Rows from block 2 of the encoder of a small masked image model, named by matrix and row number. Rows with one number belong to one neuron. Each number is 128 + 32 x the weight over its row's rms, rounded and kept within 0 to 255. All counts start at 0. Numbers have three digits each.
After each neuron's rows are labels from the 100 images, of 14848, where the neuron reaches its largest size: "strongest on" is what is common among them. Only what is clearly more common there than usual is listed. The data: rendered solids tumbling over patterned floors.
# gate: MLP gate (encoder.blocks.2.mlp.gate.weight, 768x192), inputs 0-191
# fc1: MLP up (encoder.blocks.2.mlp.fc1.weight, 768x192), inputs 0-191
# fc2: MLP down (encoder.blocks.2.mlp.fc2.weight, 192x768, transposed), outputs 0-191

gate.486:137152099119149096129138126168131133100122123123166183109174157097130125167141168122134143099164154130098103052147134093097100132093092076190119127145138112125108075115122086106118153125107166101099107130173154092155157154135127148142122187115135113136088095064100056157247096174123108124124136079161175089140170127096153080145085109151115147076084121190132162139159112111175126117136107121176142185116141162215131167055085164127120138069092077103091095154135067119141113116140147086158126168143131112118175158192164195111120134121067145139180124119092136088136122126077119145
fc1.486:092157163146104164100146096091023142173070106133143134130106124144072118140151111099137077139146128151140162137146092184102119123129105130103103100111111169135146149178187175071120100152083150099139147141130097066075191102100165128155077126141161141134212088135110099078103098151100063107105112120085065141164106094091147118151096169097084084154122112106119154122119115137132123091144178126074125064136116147033140106180140063170117086139103145145142173159109145143104166193135070155108132108103166158128171138119143138162142144166097144109127071119152128110139131166154147063
fc2.486:134172139131099166113117128133111142183138146138092079116100145150132167137092072152126103163082103119133120119097139152164081079154178141074118136096114164117180174183183217132146119158129147116179189158085130142086123082122136165085144143155145136162185147187157127107069127110120163129092102179107081161143095134119188140125113158120114066152154123079146140118056131157097122096111085119070138040150136077077125120183178081140116086125085138167115149135130175155105169141094112173118067106118130115125085128103121098178090091151156087102083095088119133121149145119194143105
strongest on: purple object; blue object; its colour: purple

gate.679:110128086150119159118173090081090126179147123110095159184163134108098166113089075083125112131093140142138097141114114173089126142156068142131146095138159142114093136104184209103158151103159072131153170106135088083083140130140148128124096154137181154110156187149176102144095169172131152170192196074181166210108120128122169131082113075145109150113127153144155189114135147120111086101134123106114134137190091105162120123078133120130121095111127161181155107126111125093152072131095157164176168130102140097173080188142136132180188104103161125112178069126147173102131131106173132065
fc1.679:137167134032131068178115140124142176122138130174069189085126103120154118165135149165108097147132096129141095107137120130084102086174175114136095148170063114152099165145155095153114135168109168086154118144112136138118093133108137138128104127128147149138144118135134073104188124114137115140105107099068091109124116069109132152106061098167144176192092093149156092115051083138175135141113141133135107157107136159134116162125204108065086105196101119144164124170091110156126164171168092121102108153135132164083179035186140120138135146154134131168090134129155077180132138201144187117
fc2.679:178131043111149110101171091102109144137104152124131069103132156107145096157119100139127150142125139052106084156133151111120166126131108135207141127134191116107086108115107061135125148135135084182133163165163112129113139117151047080134087128156174157145117178150141139173086136176106158167113162175146134157146147162140180078174083116124129110153104171177177092183159146125197128056159102080099185140143109164145076126125128217122150172090122128052068110115103139153137154141118143050138137102186126092164093134124176121137137132147137094150082133135116113132093092143134141104
strongest on: white object; its colour: white

gate.602:090155078094081163077162120114086098109094117155094090125137122167167193085154121121126121098086160133117160129132150193131084133120133078132150086136088142123127162081140093171147107179176172171067159114188161099142099151101113113092121077083060109149162207099120103098141132148136073158145122171119140111145132169129084110091091226176152086085158113194094143165177129117135092116133115122131125167140119125147121089142118179073153136145162115127138139192138050119183188112102127146140113128065101106119098117112161144100152095162149132165097174145165149093097127171136097133
fc1.602:124160126096125129169099169121161102107091072159090085155092104168133180122099148088124169143136109119123134123130103139156132091134071116118147121154123115103180178153123105115118143153092168135192162150160131098146095155137152102178152150090115129138175102140141087066094155068147078089093131094109151110124137127073172062081122085149110095100114100156130184102178167181059087127144101141118084126185167099139104153104087136135149194151095108134128088144166100153176189182117089097101094075167135174125148111089156090159122063060084104184121096187173122100141151105092147149
fc2.602:085152154146156069195122127092100130125103164086146109128160108115183154119118132118088096136143110110182111142097171139157129135093121130130124133102169159119150183114071211071091108091109084070176069154072136128130159104178104127153138171147139104111153140121105118078154131104101085135135041041102110098133095106077097120119116052072133136149102163071077094160113087147074107130135138180107167112106206144127110145122121108141142161113042085108111104127123125097128117165157123129168137152122121149151174091174072113151096151123081100134112092128117120190124117095074172120
strongest on: white object; grey object; blue object

gate.212:174143185132145105169122115127135133072118109089144105149092148146143099152144141057068161066154143164173117116101123180126055165183085147055064156150080087147126094087098151121127104171084138127131132174154141092195126125122159122133133172177116130130206166089125100134081091150066100154166173094176130192097138149101122088139126151128155131111103125120121151085150122130190175118121155161165158139136140080166147146135090177162157112128104103170069128127152103059122148093115156131110155096128118054105196124187129136127109123101097115112118124131147080091117188138093158091
fc1.212:088119140171120129140123120183156185157113142197118119121070131102130124130104100102135136147084065125105165171134106093111152100125093173185148117095125159124166153181105142132104119131155060153176166118057133078127086157141125089136114136110141129129055118139123200139128163162143122110084143140132127033192155142099142158140163084149134138155112150193150135131167140154024102124103139072079123143119149190098070069076163131117134177151132191156150147106124148132103132133123098132125126161122150192127082111113098163142182154165189136126092148143124094120097058163138082111
fc2.212:130148133078104089180116055135168138138168154123074073150093108089133165144049093070096098150114161138093120154088102113139131076133134149102083113144185160147170137134131140092068089196100141162151127144171128127126133214141123120109126084095135098132107146096173140104110196152152197085116111134128103151203152111136123151094108111120087132150182083111162173128183101208100102140088087101115107131128089123149155101160094103130118183154113105134099169124184121094117134061094141156145165107162144080122153117122085114128117174151195185112133126120114132130119111140085102202
strongest on: white object; grey object; purple object; its colour: white

gate.537:148131137138094073126117155058106121177137123146094161158102141143099094086113099114180114115070192167150153151078095117139084201090154152117169106095130118146094133085102153079143156124154077125129148123134135113087147122206164161143155168120124111096170137141111084094166105068149159157093099116164153177172057172170154210161130167118076131116124114105161149124143096093163117119108126197092188124108165149075136081120098135091122073167109137136086160108077160145124116160114122134083119146154136118164153092128127114171169048162094109137074094065110125124116113130084144075
fc1.537:206140123151114131214121087101170117162117115122124162159116180094140109093106134125167162142089131097092099148121166149102122172144115152120170068153138108158134082170065144088102101077038130152172171136175126150124126107126129115145167151104165126140144125123158106121127112123185110176205094117135141196105117117104149156097090111165095095163176167074080136195089062096130111115102095169087143128114120150110122125075091118143063148151072147123112073147093142094100110149115132169135161145156112070147106156139140095108071088045117129152112083164101077154126141153078144139
fc2.537:108098149106134138128125122123096151137092165109087146110108125093146184101092127155075154135113130137132096098135124067156136104109118096141128079098131195123125167181168130090135136103121134148087119133085149122066173174106110130100109102137092154137102207146121188142129119135152091152124075152139132161142148116142135110130147122129133107197096140139092170103139182197154097169089077095063119129142104154130162117116063078211193183132134131168022145105143106130133046068135093115102174189137150119107148091129129163149184059097074105114131133101192119078152116123110128147
strongest on: teal object; its colour: teal

gate.472:135123139123138092133141119090122106084103180093138200104132156107111147160175109152143129110123067079120160102146109078104095183100182083157136138140083176114112109138083076150121122125136075093150112105115178089115135133147154095094177147128089084142042101178129115176145112123111144142117117144112209051138137147158138132139187119029107088106147177157141122150173113130128119056136131088119166122156132151194179140105196147123128152139129086124116157154173149075086167171168122216117115146103079123157126112108124129143112131097184125107124181094172132146151181165138152090
fc1.472:078127174082106170100070103106146171178177144139097137108120147174109115087136107137161104114111119103123189072092128106075059128082097107156140135166093136134162100130170121149101131111089110124188154080118137101094140145134101116087135116161120097108088168196148178134121153137119206105148177092115190055107130159117152152176153160104171137131114187148107076149147113122109110129120120085118162175153165078177172139140159081099134140159128150096128172128192159158075117122139086188138114208100142053124110127185088127138146163101115110101107131113186108125155114152089082102
fc2.472:131140167085150146134091111099123123113134148169133183080162141119094076148161173149113126176121075097097157076117099095079061144036160115121141111174139127135104111106137116191146128137109110124178179097098197108103144140128160150099155135137140102070108127177111162159088166123151182102119167092092187073109100095142057139173103135094155128142122134144134097126138112078162092136121110102106163086123171087183187142154154094089091142163096145071093170114162166162153112139120085150141116172074154048152074156120088130071137142076092115110150142116129117151164148153077098093
strongest on: blue object; its colour: blue

gate.767:087129149097137121125127137149089163156093130161133179121170185141115157133131093109107111164129132122094117113101109139143149153126089191106042134151091103150129141186116147138122142095135111158103142174119161165210117155156120149177122171171137120126085162082162146220140142145196146092068118091144129128196120167118102133148128145126127192093100160148154076135119165214167197205123172161129095120162141149123097125134136125154161153067087123193114141052144165093169151099092080132120127119158122178131134148160102109180168117150194129157086134097159084103121107098152101130
fc1.767:135110112117152108138143117136119120078101110103124126099153105121119065113144178165129135168115165126152102140135168108095124078145151108087200106074132055178179074050163145107123113139105160080133124095139063104082118062135102073130129161119166111137132120104109144070107123136081110156222084179151120130092146101164140123102112112047150100141120099057078120182135144065104119066146108126136123169111096149098176151108126126120101089124170132109117108148080121133083076139146149142142109139099094126122139124102181179120082178115086136093182118175125148204147134177135180091
fc2.767:099080186071078173164118118134130184105144061121114169137169134076135133109155099073103120147129120118104101136126095173111149123153072164105159096142099078141141162187107167070069126142099122133130148170161210088147134179144135113108171109111159150145141139094176141147091143099136135102087132105169132147212079149154119140118145160080118172149110152126125148163116172214169097168154163148141122116135072062120098143155113104135164168088054146189122184106064091122140188107083087123107187143113110093099122121139081135149155134093151142174084128102147102106147132133143115113
strongest on: teal object; its colour: teal

gate.410:128137131092117139091113137136117096161105108191086111130085077153109118122112147172134124066125152194155090166127114171138135104098074081092068114089103106066148173102088063174116206124149169128160082102134148129143167129082093092204090103179123173146155152068104131112107173088114173144184161132108156058076089086114141156118106150120126081166099122121147133107085089113156150080112174137106102140112137115137109111125132136121079128148115120141115112100065107150123065091169117133137076121164125159107102162088111091050115121100140081149156149146046153173101114161156102112
fc1.410:138160092148129147148116163084133173080124147106064147128132133137075113144195147082122100084110140107128160148121092147081123170135130117121141122070088149105065179068084120109139122148111107168117077118128119151142127155140122152167085161101093167136098182078164079126134093158123121091206216039142097079147109110112094166162155107159070106140066179137148177116113160085116112082153099172134122176136089124117110134154145130082090104095125154166161086116117151152100104143117135118117165130100188169161122085094180097148116121109162110166197107177072170149179123096130147145
fc2.410:101090097096158092166131083169127158141125153150160164151081085103150158104124133143110144141182160036115079106120165094132152154114163114152140137156144109134154064126126071175115126162149175140124183139183134159129136122151083114115149150157158088164099102157073164136163120153141147120128081156095132186125184166172144102136146136120119165091181085122128077146122107119184128153148165117113089067194130183149168165186111083199139111109176065095075159157145058126148130087134124132107178113138108081102131141191146122150133135167102178129141089137140123039094127171121157104
strongest on: purple object

gate.189:149102138071068072137088161140127110111098075144074136118124171175086080109151132112154173160103139150086140099153119097093078120160138166093123085077140109180109082089134075117121152097159146145097152099123063147099064114106132130175156117109131168124164125120141124115100114089085109130171122141163187148087107138192163137076119162120148179055084160110092133135118062137087141149124110133115135145146105189143117094144130166139144123100184136197086107134143169129111135181178155126168096091114140175086108176124163078121093097088051145059076118141138088175143151171135112137
fc1.189:071153126130150147100152102147155165170096107114142122116114096110131242148075157155137127084158139098139133130122164130108114097140083140145090148178071126106166189163092142138148085121090111126090135149099148132218169081102106076096125159175047125149096163111065112158153144140165081107116160143129086102193143163081104134190122105133145104142165119125193088131111195103122094167119169142168074128140106106132137147154105142120127130174045085104142147069104139100071129077104110107109139142150173136180143142151120140109144113170155149180143156107166149066098156114113102105
fc2.189:137129127089123118134122174121127189080138131150128131131162157135118119122186071207154216111173119126122140094114160120085106113153106182111083107111135094111080090113085085104172165109185184151136121146152075112127143117148151158109107100088123134089192114080142162104102109122114145119084181152160202176174127137186115139139096181130105155127110171205188104085143097126160145156155094134110184143182109114139133125106153128114115082051133134126185113131079160176100081101108199098137110111152127137138121133131122123091138121092176139083147162151079163124144098135135196199
strongest on: teal object; its colour: teal

gate.640:165119125141158150123143111105107116141155142114159094166140124139110155142144099104070139162153142094155151188195108099159138095132123182165111168137114139112106078129108146105126146173143116169183159120073092157204101117140185103158109144133105160103152138132131091128207136125141063091171114142160061187062125045148161133143086113119105163055094101138101117073073147106074156181144127110193100117145110168145076185125167131182176162133131118171170110161187088111147203146157092118181132142099151145134122084146149112160124145128092174154159137135162086151164116099110127110
fc1.640:136102065176215161107152100111169140183112105171143108143125115196166147098179133161042137134169106119126168117164123134185153111071122105166160133126072125114129155139110193126127088155071173140139111135119144140170052128152192135162107138179093153140139102083110080125158131076167090086137100130144151146080065130113141121111115155095173184111116108111120101107124142132142152145102111114130192112130172195088103121131139109121165156180114145180157133116126089083120178149088064127174140126123212112148131093148131137130119108138130108194198160133152125108132138144201110126
fc2.640:154142077148129153090106104126169142147096132166124120152121151083170093146134153094103089129156098151162154132170079170126154127106154130180181187107093171050131156140115062143138100102096129144103071083066136129147086136140171160177139141165090127164115081166153161156099185125104134086187153082161118139106091090110111139131091161142121167113131125135113155125108149167115147137153143107134151175132142174102095136064150202131168141140107230088153141174152137137048159105101095123171094105118174124121164121098173173092143097151124090185174154148107052128133105116184163100
strongest on: white object; its colour: white

gate.743:132134110120099083154155102127151162168122113161198172104150150122120117084162143159150089143100126129080103069145126141117172127113115080108169120099114098088122118101122100150108105142061106190137089136074088138119123112139114083129171162130108135137135121124175100090168065111134117055134157178162183136126143151076140074140179175063129087097141135106203092167107162133155083120126122103069101160162114104098133062176144189175152169169112102123146165145114104143172102112157148109085070098159172083113151063111052160118148165112097094083132143125167138146074169083127116095
fc1.743:129156125101135177126097099142074042092161111154077125134147122134100113097156163137088129103179109200145130157095156122116154081142115173170114137102170162064123197134178083129176153117120145057103147086131135139147105144120125177143137109143096126100166206135140116166066096175117149143119109101090115107159173173127102078110149083103163204149128146094088179084065146091126155116098103114168143140086175142101118171121098093098154117135121099094129119134169110147056141142077107158149147136168077158141101167175153111197113088165109171171131180113159110128148130143105164173
fc2.743:167172114187157053078158166108127150162102095091143132143133136086137136197090149095131139172081137124098090073150113171081174147106110088133111096118075088149113093093095126168084116120163127130124080118091145160115142138140129125112133110120137150171081078094109142079123194107103123084120141137115133183094079146062170162093170174127095067122181163164193072141122111147136089136139128139073116107155149164150130140161139162186122178139094156115097120123091182109121125066205166125117099088113121097151189099128135111107092140100148075156082130147104155139170084104127082077
strongest on: white object; its colour: white

gate.205:126109088117112123169138099151162079109141135080129133057170090076143114108121183092145125166102157124161094127066129200139142131108164065121184175102118115171081122105171155067124157108107123098081095118151065090095144122126107119089155164137138072121108123124146127158102124149104165143096157124143134156119107071125162163113141119115094123221106108101095121142127097069199095111147160147155038171106088127104109111151120087115098137129050195115138165117141117109155072124105076123165173110159094119105107123111112084121141108090116140105112079089186055084107138169074125141
fc1.205:098139073135128110134149144174145119116138150091155126073168129173106124166158174166131116135133143070132106134091217214156155147130202016093102176100112132180090171140212119089119140119134112096102093161142122149136162058138128090084145183136122098100096113103144169121113107159097150160154170149104121147051124108082145104127122104118138139194069163083050117128081097107151164103192165149149149154134106135115128127131138117136099070150096154127119159115150114132138121119115090111160121097167071105139058133120104120125171123097096120078122098098160082125140134127079146119
fc2.205:135171108045161085110113143104181140119116128081127130079132123086130105109135153082120108129182159111120058107107200149090137147137198137127090184127136109125184079151149145116113096130134158156153112118125187129102110083140145144134120142144140147152147097134140105110136122131058106064158130077136124137111143128127132115084072104058102141109149198098059172139148120093174109064080157099109089112115195176093095221170108094132122107121200129059162105179103116178173103144111129132151115112111125089139113165143115116148147117142138104162097102107113171198134065178127140150
strongest on: purple object; its colour: purple

gate.47:130180116141139113160158161064142073155151090107140125107145087154124133154038127092131156100130109100116085122141142127154117098165118170087097139178156171139119134157056054109142089185162136098142159099106155153108081145077147159178076108102107154161092109182152149117079098166120127118114171151170130133167095123166113095104098107108148167117106165133133121195146101077129113159113163126143079083188168183183142135140134158137152144182158159138170137098152095120138128093080153144144151192166143163161193109137179131107172189152103090131094148123073046133129151116092099089
fc1.47:161136117142111092089114168120135147108094167091136132146115129094157133119138110184156150135107087101237097166076173148085128092157106117103155089129114183071174082175129111122093151155152175173073145114108170119153080161161087135126058127158139134105130181093132166089146094109138141120140129159123096135140083151121100138155156147162096130135130138145135157156142176173132113164160119094130073092093082131051107117171255115115131142084159159095100100154144111100162131071166104156114148115092099157085128114131101138121177071159126171153099144105086172088102092092116110179
fc2.47:135096128132100119108108095181100163119124166182153122134130170135113138105221135200150086151107090155221155123070164134085175124104133096191166120142127133118147107157156160141105161109110180178090146108133161077131163116183080100073090146092156128162148154104079128102167142126105134113144090147091113100117128160088186148122141146097110110132119082143143124092087116149152142122134097096123185093102104087051119107111211068125138172082106133138071087152079151107107144124173116108133136153069145098078090125109148153105122063093159140134101107086117161120078100108167088183
strongest on: teal object; its colour: teal

gate.93:123134102108154129199141118148175112083149166137120127124155106127158176152172237129089123156121174142168141104107161166115093167189158141119071180091076137108114064118123136082209152147114180140133113124152120191184163132148137104106127101127169130148167108074136127180117108120151073089196125143104111146130148155152109104117104137163174112125143135089077092121126184146127071135113147100120132109098138127185116143136133149083179117105155107164130128114143114155156143072121085184121114076127129034119092130166107056154062177120133104152120194116120175128126126085105177140
fc1.93:168175151100142168196134111139152138133148200106126128136173117120153178147151170160035135141137180142161113123091114124144075157147132149087098169091149160111156094116070149111156175163145129128163105132159136184137165145120119078160082100139160134148131091050137080159102137094156072114170131131130089166149174172151119074130141101138176109085121130129105116107132150145108058157146160075078164128092154135159142130150112132083176116098143104169107115181140132123177155083150098153145125101099150037116130101158131108135059186154163084172127219129104143130136162128107188100
fc2.93:129141178163064092066135081096025132165111122107116087143118142140109127158105056149119103086170091116112177150113172091124175138133131093136160046168124139086123124103105095132089127108142105107089157158104088086158094141109104170132121106153092167159123158139099162120146099178124154177148125094149139103110105112085161172157153120114146128113150135207192076080140139108134144109091075150172122150111147187114120080093068128096129121110108105114126177066117105102090105125176189091106076151151104188119158162129124135101173133145136150072136095203136089112148173136178131102
strongest on: white object; grey object

gate.60:169155149145168085120151152119100205176151072127178095105095181076158104114177143091182168063156106119126121141143170150095098111099173129111162122159178182131115157100171107143146174125177144149119122089127137122150136087099158130146107100145103186185164136156121041094145151159160163170100096083072151173055113107160105137098174125187121118129145139094092130151141127172113141170108147167083145182113119090129163157192113086089171126145112112154095132109173129171121110173128134129104136109117172130126159103085165082093184077159171169094187127120134154124112077159104130133
fc1.60:100124127075129095121121160127098178131127068111169114120098134102213160119136076063101201108150078114136117168156144181117132090143165131064139156107097179111105126135154115159121172113134125095128178120096135155149132096103159085091091113194113163169170166089084079157119118166157151167112148083110048155133082153153168091093178134146152128110089183096158168162149120202063164168150162128141141134104106126147089132178116058119106106199174131151110112123161115133109106169149171091139151101173138100155112175137093069092157097143152114127128175141148117112143128127169084121
fc2.60:045159157101166131133077146154141097130130140117121172109105120165091123072103096131139186134134064160137100101171175119127079155124132106107167175128162128140084202175095158135061084157135092174135091133115109114151110131147101159159132144073204091060117106093084150094117186104129167130095170079176115125142159175138126112136062131149133147087150080147128129085100134114142071092113050129120103169148127127162153167100170173167179101089156109133156107157127160152136127180122153135170159120115127121102095144149170092180112176079118186110124145141149144123191089133088082160
strongest on: orange object; red object; cube frame; its colour: orange

gate.593:152085117128113098138201116126106145070142134143114120131112101099113087152174158151201108111156134135159133183164114112111124113148092175108105110159138139163140079151169108138158114127138121180121120119142106148145095085147139158088112157049087131150161096199146103152094155082150065108055088094066130160058122138194077108087093070113163182073186086136121113092167114099176158160124111114095156160143124146149088093125123086138143147137126158189082102143105171112110134106153085176096119126095072092087160138094061097150097175100138179113144101121150102074130133128145172096
fc1.593:072169116087112194102098130144170068133143121138113119137091178145157166144084099181048139172120113165122109092115165128104118156144137165128139193075104104116162181161125141065126141113099196095153137107130111142118114174147105111058150076183121110113119135055118120140147098144142169114143156120134182081164113134072119099129122151149093147168126173154151103139128150177056123115109127108149132081101134074107173153121153146127132162181123123061189129150122063106136121149123180094148131169169185122167072085189166142107171102118114113088062132168118137144149134112126059145
fc2.593:130181173116129146145159139091197123154106113113125198108111187164150158162122121111114158193171063093123108052145148145099063144118111138150134158077090142148141104124137197101125158134129155071113138144164111152173131122163102162101150082122150100104111180080095114178138111140115156168125142120137168116194091096132086098132146158170118144146111171181133150123085118175148148204086151093121119140103126219153178078156086157129138157095180120112162064099113129101150123112057137115106128055164127139152116140137103135152080118166177185109102158146103134112097111145149063160
strongest on: orange object; red object

gate.311:121132080131097132148163092104153068134125064124073118135181136134094141169111160115116159162150142117126095090159186109074094135093172203090150134157038137152094104187139142082209099114141090050158116149124170152198128106179147173082131128103111126087156155147154122126104128080158121147135205094113082131095101119135153123093153133120157132120072184099138152150110097099117100109093112137142125122136106079085105131127115105142159128161177186158124107081187078077124186082131105054136096110166122195139097136121106116175127174131120155118150148099121150108166113128098083118
fc1.311:182086108158145143158107133098187107116120168105142176190163048153134172114107120152175144086199177123145152158100153160133151092132095093153154165119088121123087153165082084109135147158125097140066162136096144163130101066131145070096128161124170099136068150206080159170135122181145182147136062119153168116138169160147144096181137134134117180145141084176071130097146128153144117127107139144157110155086098094123142126130093175101103132156102122148143184138125086134111195074127135120142076126128152154144113107073120106139203095102189194111096137111084144129149157120139109180
fc2.311:133095112177154087113121139086167183106132203124149175173134121131157172108109107141118108136098176126134141102102140182104164098157101106156118135139122089127126153116125099119124172169131129139128134103090177122083124111130100166133140168096132100136159138178068233127183154161122157106186065114128149123126160134135155086209104114122110157149167125169097108081081125150200142140137109120167121127131137100080119154107077194100145121128074062166097150217146094152106172118093123189099130130109138052131192103133113148114128083100165105173086144141068119160123153122126082187
strongest on: purple object

gate.398:100064139126198108073082087163118165112085137123092125150166121119153087153125131124193128067136120129114081133115077116161156158196153100053133163128131123139103208105074207161094078154131158077163135077126099153086090132074093175048107110130105181174088175169115143134142124100151134092166152172150150137110085126111146141143066122086169099110098095110138121135148167103071106147171150074110121112080099116131125190157128133077120170133128116166107131149166144149099149102147115162137140104091132125144129169096142132132149114098093138151181104119108101149093093130119102043
fc1.398:095129162141101155176205141108109101164148127184148141151171147110116124140156092183135093179104145161105146199127088133081098106130093128170162086095133106186131122112173115118116096118119076122120143172154151134161126078185144116137143093106144087108133051139107124092138159119165158123110125114115160140143130148058126112107212107188095138162123122147083148114117118121157124134074088139113142159143136116098094105161160142188129112097161117138146158098086113115154103177152102150108153110165180144113191058167176118144108143158214175104052147221089128111092113126059133163
fc2.398:124136129119129173108135175049158129110189125166141157187113092095105115082139151114165170159115141107137206103137192113065153103064154143146141161188155154150169116107144054174133153141165057118087150190150161148091165116136112051121098093112160111138123092101129121135125110126127125108087105156118074153150137141152127109134137169139098149144164209105165066102101125113113109143194167131185079146139191095133137075123131129161090160166101138112143103063142125108159098153048122142118104160120102128134152091096117198185129102173084125131121143106157123116134129099166079124
strongest on: blue object; its colour: blue

gate.289:081085056189133166152154118090082097115118097106130154125154119157126136123142164131095162114138138103113104076140145161162126154158134070117139115117142095152084136125172086135108082060087149072123104140145089097094203054135119156080150094167162105121091136194124100160136150152106186192149120124139158154117104113168145122137072193117102131118087088136113144126085098104147146102159174175143119088132118117134210162172127131154077089082166105085110113119107113105163067156132174059135149161127115135162191097125134119085092124077053103094142094138145158149199139134121160142
fc1.289:164168183122100108102105133118123164105149145157079144132116107153108188146120120102110138092133129162146167163119127151123045117156135187119071142105168142078201085101107170132128143157147118210097135175150148118171111143121161125190097147152094168142153132074146145121102119137136106126211138169090077114113172144130123088103115137162175153139148131165120096045129160123152099123065125101097171142135161088142099111104061099154154121148153093146135151139128110138066207052135175172122152075084142092131156123145114177140120161131146143150115123128140151064107182066130209104
fc2.289:110164114178145142100161100151081095154136146163131159146114179190109106145203211167156151089085115141126149202126132108133104173131094133162119174142123071175080130127109140132137139083131084139127152164080136073146119076106153151111131091173148180108149159121122093190134101147148081154083081136094178126070095134118138108196086214137154165135101150157149100087111154098134108150165187161086113068122129128127127071145130198151092102080136146128182174127109155126106081172144120095085176118119136136161077141149123162129133061106115106156085116102151155152146148155165128111
strongest on: green object; its colour: green

gate.233:134145176052125123089175137126134104114122129114134094136124185148083077105138089137088104149130139200143134077155174148135045117123066150106108101158103142148130136056139127149109150176127167167117179125108129130167087183186140127076185154152099124108137193144131086119124109135104090162140140088128147140130187116136139110091031174124151085111161118145144093112214135098172118098087106130111154161116142121148179142113121138099155163104191156168131139109153079129153187066097178064164137123127134156125085133105098105152163122120130071133150157150179139161156196144173135152
fc1.233:143200162110151112086162076159165120096122116089111093095128170165131123177130082058075154149132136177167116069150156162147096117149129140152103134120126134162115125093151153151135110138122188162134168161132118101177072197207131081123153127147062092127146154096161076159149056103117071154133134081121129154120139143123080100117091180117112064042180115111088119169161069140126149131115080110148128123161132154068176097139081124130151153102138138117155134150150095123170152081132160082160089115159062102150102105137115097145132126078155108123145166104142149122171207131157107152
fc2.233:128051128142112149164121195123089143124124112147142125145084116092120172120189131150164177145159114125137146116122137084085162136187143116130150169125093132093161079090138117116134139093113122067113034129084118158159160093050141138143117205097163127133165123134087130093134160151105197075112120138171135129159095125145138093116227098126153226116112111148171137104105154164124078141117166130093129093167142124155157094185088124169137083156141131116117128122089155109135120149109068171089131139111129056048151131148123150187159106125120116118105111159076131161074142087084164151
strongest on: purple object

gate.620:064111081109093134153107208100164159126128145134120158174141148197110123162174166179098115211108137187095090141146119147163153172158160149092122201143146149141125152134139123107097121151186069185094109137142081113179102084217168169141130158111085149108117139077141107045121132091107092118186128153139141108127134129087114121178148179186114171120142099154115127122129100159138105152085175093123182094141150138158105101128145129194130109115059150167091085107109152092106123145159114142134109145151186164088136137140119086167062139087143149168111076111118134101133115089098138141
fc1.620:159143198113142127078174057113120120162109122157159138110126077079158148110127081108169096072121111064179152135106111130087107067084114134144110059094098080081113145107162131132165127079104192043173127139075185118079144155092107095052132105175139065137134100164139137175124090152169126143096153131151116128150099106101163137068105091047164135132085129100159139143094090097143166165170136131135101121110157121099147144178104149089118116128108111053159133130165098139171115108123142090108145120122067150145140144105101136125211113203111129106128161128121113161124114145148141101
fc2.620:105088115102091111064124139157114131084139148143083131143103117179171123140172140158177082104164112150143142144175121112135153123036121144129124142161139088040149129090157119144165103109140092087127103083059152080121089080148140116055155115114151121135150091175105120123134091135172105096126157145115166076093155079096141176163144133095150174186151103077177130163083123070132149147153148090159119105186194150130114156119158186163175114094066140132148147091083117150135107180145118132115140145133164223125163108132164113153151163147142098128226101135119111116118134095162162125
strongest on: purple object; white object; its colour: purple

gate.665:130106153117185117113098146072157097163154139112183065105140142167095126070084208055181106155140141049119088087134104122121126182148142162115156158127167130096111051107086176143126086144146086097182136148055102211150122139118163145170127098147118113104125142109195160133135111160166107074100147090141114147104118152132110168173086119165095140113161168117108188129127139078137132136102114126141204131173100128137135129115126151148188132137088149084103108221132111118062091118090153085091115135113116123153113133126131118127173113157129128174108060092078119083112107113138122124
fc1.665:135150152063156143139138099081136105166147113070145084102115119148127115103099160132141123154085090100078174103112148159111143159150167161098112156080205057127185068121101139136082143120141121147142135203098104224088152128080167148189113102108141144129164179079164156102151115108180132103077121074138111126112118154124076180104127133162143072109133114112123168090107081100096125096111158108141163141166128063135123084143105162189185075122117141117105112112108076134158086109081146144099079156190114132082092128101139119104106192124118133104088110080091103082113174108108156135
fc2.665:123116158135169162178097043145125179054113135153091131113114105135125133089116084141131115129100083111166147133159137167157202123110146170127080083115079084134104160140082110159134143133205123090211119179119104151146124117124070158148111104089171150134210089096096157143110097116156103157087194151121029172121163160155141098141171142138121090125145128109106134085149100123139088124131148151148084116139170138135108091135093059168112203156114087122183159104125088125158063130098097088169102175169117157097116132123080116154083123124102176141146165154171110132113109110133131109
strongest on: white object